config.toml
weight_standardization = false
lr = 0.019
cautious_weight_decay = true
Rows from block 4 of a small segmentation model, named by matrix and row number. Each number is 500 + 40 x the weight over its row's rms, rounded and kept within 0 to 999. All counts start at 0. Numbers have three digits each. After the name is the row's rms in percent of the matrix's.
After each channel's rows are labels from the 100 images, of 14848, where the channel reaches its highest value: "top examples" is what is common among them. Only what is clearly more common there than usual is listed. The data: rendered solids tumbling over patterned floors. In brackets: how many of the 100, against the usual share in percent.
# conv: 3x3 conv (model.mid.0.conv.weight, 144x144x3x3, each kernel summed), inputs 0-143

conv.34 150:504479497533508502441481511567481525507506516506491479488500536498499500576548531508443472464503490525544521461497495568382492370499498478514478498443506510503508510439513496530473525565509495456515503383635474479493522567513502496500483503453495548490495502588512517448532514485643510502510507458462518496560501512487494509476484498500477511558710493481478463496478481511509500510496503498504494518561504508518504513480560482500496
top examples: light from behind the camera (54 vs 25.4); spring (26 vs 9.5)

conv.51 103:498489500525439496530479493470497490487465545498495478509500496499483430598479505494375438496506505565518501503570511406491496522497486508505509501367500503503506505467506582489498509460471495464502498413583502509501532494498501509466496507681500504497503498497526481498511504496477489493484563412496482558547499501502500510515487495496501480497533525499515540544495581505500532501491494493346504500495486507620496500518385500503488
top examples: cone (30 vs 9.7)

conv.5 146:491464513540469490488492493528496491495452484498493514495498419497509408620503496491712490517506502539604498478491503464564486467486508515500467497401505520483497508463495274485492452515519511531509508422481513524491500503500500501496508496443504512483495498462536465511550490501484497495510501444519494450489486502505493477490494534488507507528520485492489369575492494523551542514505504498515514494501510519504506502509528524491486
top examples: light from the left (80 vs 24.9)

conv.55 110:500491486527387499522517510490489441514480409493513488483506411499515386587496495487535465495499499519525509515454484526513496490504492504495416496658472480541495507475486552509530516419468486389492490519538495496490642509498528494504508484540500375476510494559528480524571498495471505513523496545448499540485483500509554444518506505477489509502546556493518572449517436494516557495495508470581503525503505484494509514588525491484492
top examples: octahedron (32 vs 9.8)

conv.42 118:516500497452558523534553510446501520528571557500498493502478488498508543510473510497675497499504497426460498560495500334517512573493531488497521512456498498520503506578505381504507454447418501495500506530599502503489553530501502498520504495440496563497496502466485539513486491510524508508499556447487485532397507498505456481532511490506503508482507476504502480549497493500510389519512499528420484509501491501522489504483364485506485
top examples: light from the left (91 vs 24.9)

conv.49 110:493477501587511508485509486455499521509422489500482497489488459506501468413497494505382465496491500546488517302499486400536495524496516492522528505485482490488500520506477509515498567545459485504510482571470511507502437488505495497511496501587511445500506496485467529513524504497368515491483447515470511404464503497497535480491515539511511497541482504495526451528503498511459507486503484481529500483494486490574482505545705503491499
top examples: count: four (51 vs 23.2)

conv.72 061:506453505532399506511443495455503549483471517510503489501504554495486502455530506510379457514491511489401510449508514688543496557490468497502499494386511506504504507415466474486513515489527482518500522433322490492490548527505486498490491509456503541502503503449517491553546501485395502501482440484508501592550500493499500457504494498490505467492511494502492607442493502485463540503498503505482503477513503505509501502505439509496478
top examples: count: one (73 vs 25.8); light from behind the scene (51 vs 24.9)

conv.76 073:504653495661523491508550493397516516500517530496492520499498488510501370464519482509465452482512517543455498528505503394513502505490492498504504509521506503457502507473501498497491487478442513506497514509505494504499454513518506508535483489489496542512506506490501490506571503515571501515528462488528505564526489512485546535427505506488513526519374475499493553589462453494508693497485517508583486492510510502454492512545487524502511
top examples: light from behind the camera (56 vs 25.4)

conv.132 072:495456493478509498414540498506482418495555537512506515503507467508500461561468495494553586488512505537456488527519506463500488410510519478513477506511483492503499507497488484511478392540509508545517488481572488490495356511492508497523496488465512541504516498488499381535568506514511504498503462500462513342569501500478493496509499505499490446538420486479491429595499617528501582527492512483580502503499480495600501500521568527486507
top examples: sphere (27 vs 9.6)

conv.87 069:496432489497543511481465520426507530528480448502510507470512477504501482484520500502314550521500493515509500454448497524574506507487526500492513499331504535492504493460514394498496510521424497514500499520524502495490535458493491509516482502493485500501492498506483512525605508509348508483516521394464498443526508501504446492517492509524509469518464494492495580489507595514454561505492506500555508517502491505574496492449401494496529
top examples: light from behind the scene (63 vs 24.9); sphere (28 vs 9.6)

conv.24 084:480334502482466493439619500545515553510486564502498500494495518491496548480502491478558523519483506622459511468502495428491486534490527488504481498516502464499492488449508415489496498561425494516493471577549481504520526507493494509468495515561508589531490508493538492489607496504412499495495461521459499464655493509520486525474499507511498409505474491495493421514514532512577456502496507491522487500515508505597500490430518503515515
top examples: torus (33 vs 9.8)

conv.9 061:503478503496456502467483501471491532491547375486498511500505516492489527422501477506430606510502506457429504473486511505452487558500494507506504503427527501494503494410504441492497450555521492543486525477350502507502653525506489502488534497563504478514499513500521489559554500500518533501464350526465519468578512513506500501488498485500516501493546524493488532437490459499472502486515489501536505509500494503454502501505323500504491
top examples: light from behind the scene (57 vs 24.9); count: one (54 vs 25.8); octahedron (26 vs 9.8)

conv.70 076:494486509599479494479409502456482568529517451489477506496498515511501490438514526498439479524498510534487526499495490473503493493492494528495508484407499524522500521505503524516504449522475493492530518554520501501494645517494509486519493490513510549478502499483466486472488522487521508509484318643488484561310485506495491500496507484497503584540503553504497487382487501495414496494498516499530508485516512503494493506543429516490489
top examples: light from the right (60 vs 24.8)

conv.64 146:500413510322486491472410508685501499499432467512503514514500501501505462432470496489399527516501508500510503486465489435574504499490500511494504499617501518514499484514499470513491518518365503489509498516493498480487485432494500494517491503507504452496496499512482510512511496504539505485494496451483494501474491510516489469489517499493495468505449517501501709459521529517524450504507500505501501487502500499529500501438516512505507
top examples: count: one (98 vs 25.8)

conv.102 094:501448506547485487433585481518496505499445414499502518479511514505520522446500491499615512544517464510510506473469495525591503636508516511506549506516505528526523537464510451506520497544564510397507499554499506491477555523505493500505508499411503655511514505520423540466542488509556520503463418588488510624462519511487472455479498493504512523465526529486492498448496429501508497501503506504422514502494505500422511500440434510513487
top examples: jack (35 vs 9.9); largest object: jack (28 vs 4.6); star block (27 vs 10)

conv.135 086:503540492491441510500514495571490483504455513496503502507493479497509489436504508498429469502502510559464514492480499537558509528495480496512520498558491486500493493467489642498511550456575500540505496499528496494485560547495495511498458504501509451490485501499508541448326506498473498493510438474482486598494516499498521502492518487499497494527455518534490587471486560496558673493512502501436498502485505496598488506427654509507493
top examples: count: one (65 vs 25.8)

conv.61 101:475534498388484492572492501520476520506558570481500486510502550500501505562510504504415482504504481591482505481528484490441490566512506479501491491514506513500497509512472732531497484491542487559510505395472506510523465438500501505483527516598501497488515495518478507429511508491551492507481464495514528404385517489498519510501493498490501483483567507518474485595508461494486390500513511494478496510520494486431511499518427512495496
top examples: light from the right (79 vs 24.8); count: one (57 vs 25.8)

conv.56 078:491545490472539505545501506491510486496506522507498499503510470493517491460537496498577406485501510516457498472526499487476508495488508516498520496355505502506504496494495464491495524457526533554495515565514510500492580585491492510501530495551474655512484498465461471555425514499428506500535581498534489496421484500503468537527506509503498543520520385485521604555501481502351408506483509513582492501492492488544491506491384495491508
top examples: capsule (30 vs 9.8); torus (28 vs 9.8); chain link (25 vs 9.6)

conv.130 191:510495517517515496484424501225498476500519525503503498497496488496499443465611497493380508486501497510499509507493494437431512448500510475507486491533489488506502494521511559504483525503569503554495503493520501499498474600498501499511494502469505491498501494531496496318449486482525495493509501554517495474543501471486493521482506507493488541517631517507511453501508433499499523505486503495505504505516482502520499510489509491488520
top examples: light from the right (79 vs 24.8)

conv.66 077:484432510402404487534439484464508479509509498489497512497508454504487580581489497497438418503494506479518506513480479400504497550516510518504484503571500498448502494397510466502486514523433484504496502393361489505496524443505493495504534521593491577492504495574482481493595499494517498497532541394498466581527515497503508525465503500506503442523500504517506543390500436494524529503517487511457509498494497523455507494416431496505484
top examples: count: one (81 vs 25.8)

conv.38 088:513540490436518521563499495429509466492398495502499514500492509499495500545505490506425563497508488453516500519458501457499498523495491509493532501696494498487504494503507550517516511454511517419495500481445496500507479479506500507483503499534485472491505490597497488506460479493486496507485495495454480549523512502501562513464493490484504454473501520503484534557495514509483595499500494490577496504505507504565504501343280499500506
top examples: cube frame (45 vs 9.8); largest object: cube frame (33 vs 3.8); star block (26 vs 10)

conv.48 115:508506497565478494498496524610507484500468364491508499488502490499495484478506496494335506503498499489504495383468481626526506563505518501510520502500500486508510509461520606517504577545483489471502497546378504500481424513503491513499500491633491525502507504504499442584496485498496498497495539430450494494470513500504511457486506490504500543486508492501518479483488561495428630494492499497596500501498505498506493517520499511507507
top examples: light from behind the scene (70 vs 24.9); pyramid (26 vs 9.7)

conv.15 172:510486499490475506466553498471515529488658532501503501486508500519512548382550511533414465488511526449543492495473496528521526483497504502477497507659503490462496502477512481507528561534550528526504504540484492515522431544494477540496476489547490445505495501603481480376494516517442525488520391572431477477432511492480531477499515505505496431566526551509501452554497603485490516485524498528527483491453503506519503480489579486485520
top examples: light from the right (62 vs 24.8); sphere (29 vs 9.6); torus (26 vs 9.8)

conv.95 178:495515504644515533433532493555487499513500594507497509508512462496512525410508483498587518519483496344470489493495499506461506487503506499508527496519508482513524501511501559517506515447551487470505503519440503511494387461503502469459517494392494493491511480558491545509474489493411496489509504589499502483442500501490501467548487520496509575490449501490514429545510555484599524503503497499349497548498492498526493483401477491510499
top examples: torus (41 vs 9.8); chain link (30 vs 9.6); largest object: torus (26 vs 4.4)

conv.63 079:493391499490549498510444509424485516493589538497509503501503483509514482539493504493670468498489498404502502501475499398482506509497502483486464507562493486502502486567491478504483445473362491460502489554502509497505489445498495496500513500620507515497495493499504470561520514518507502498484497472486510555533508496502498510486503492495501493494502489497498554530509430492495686496499504505578487506497507504508500509552647489496497
top examples: light from the left (69 vs 24.9)

conv.16 084:501403503433476498467394504549504490507356452499509527496498474493500464461504495501500503494509493578563515482494521474517510486501490504493536513585505502505504504539504405494501465478448507511499491532518501499504541462507495496511517504560501531508502503517423578519451495489551494494494366361477501637504497504500493527460503496495503497473477478509496580499514451495564656500494494499585504508501516500535502498469516502503506
top examples: count: one (57 vs 25.8)

conv.73 109:490485503466415498499557500407487523491511491506507512506507503497502536508526494494685489494479504510514501473487499537506489454513494502508458506563507494494495504532502553508487463465541484505506501554407491510492411522500488495480486488597503620500497498536485495701558496515314493504485516565468508532495490485505519500485491498512519526486537477500489508491504517496510490506497489507389491492506500502510488498465471492499493
top examples: egg (28 vs 9.5)

conv.74 091:497459503577517497481396484453497533493500524507492497493502454482515504543502492503533505504500513355525487455507505655507498411508497505501542492314499502493500493491510455481485456513439506559498503460557497510505553438500500505498488502424504425501490499476508502543551509507404489488510415453505509489515500499485507518493498513506499510504541475507497620457505544497496539501499505492587495500498509493627489503504469491499497
top examples: light from behind the scene (91 vs 24.9)

conv.30 054:496533506375546519512514517555529494514613531491505522500485545497457466492445530496597434503486514490490498511495487452423500505488520504503485489577508485506500551516503497462527525487415516397485513528531500548488431587480490486521468526448508529481526523540584477480364496512528492500487549465503492455478542515507466503546489493516510441552460534532486418463492502485451685514523486498444480489494517499520476513522485478519482
top examples: count: four (51 vs 23.2)

conv.116 125:488476512526560528511446503494502505508488543477507510486500432498496462513516508517657473513513492520438511496442495543495498509484463505495531493516496497498510511455499330500476492482408491420504495542600482493494449563495497488509494497352490549515491500599489490553544495497530483509503484486511484593454502498486483517476482481487522563527531487482498561549508417508540525492500496513492504497486493500532484502335502476502492
top examples: light from the left (60 vs 24.9)

conv.3 163:503470534556530490472464496454517535516448499502502477502513529496478480438471519512630433512483499511528514457519489348545484361490543521540436495540503516528482503483482479474474403492549505487519487569366509490476511486507486475508508490565513475508492495469451472531543499492498468496504384544484474406631449525489485506469467479544498481575446507496466523532517473473454445487493496489460511468496492506524507509495510492488505
top examples: light from the left (53 vs 24.9); cube frame (27 vs 9.8)

conv.119 179:498529494579558497499460496422502486488521463506497510508504440512499589555486469497446558490505483505545509478472498380446503337528480509452493511501515488526503525410508462501509426460499490453501499529503515482507521505511490504481515505522503462510501512665446539409500511495515495490500521602490519671517492529488516498512502501504507507551497472487510473491485508495422483487498545505602498518486500511475501509470507510533487
top examples: cube frame (41 vs 9.8); spring (31 vs 9.5); largest object: cube frame (26 vs 3.8)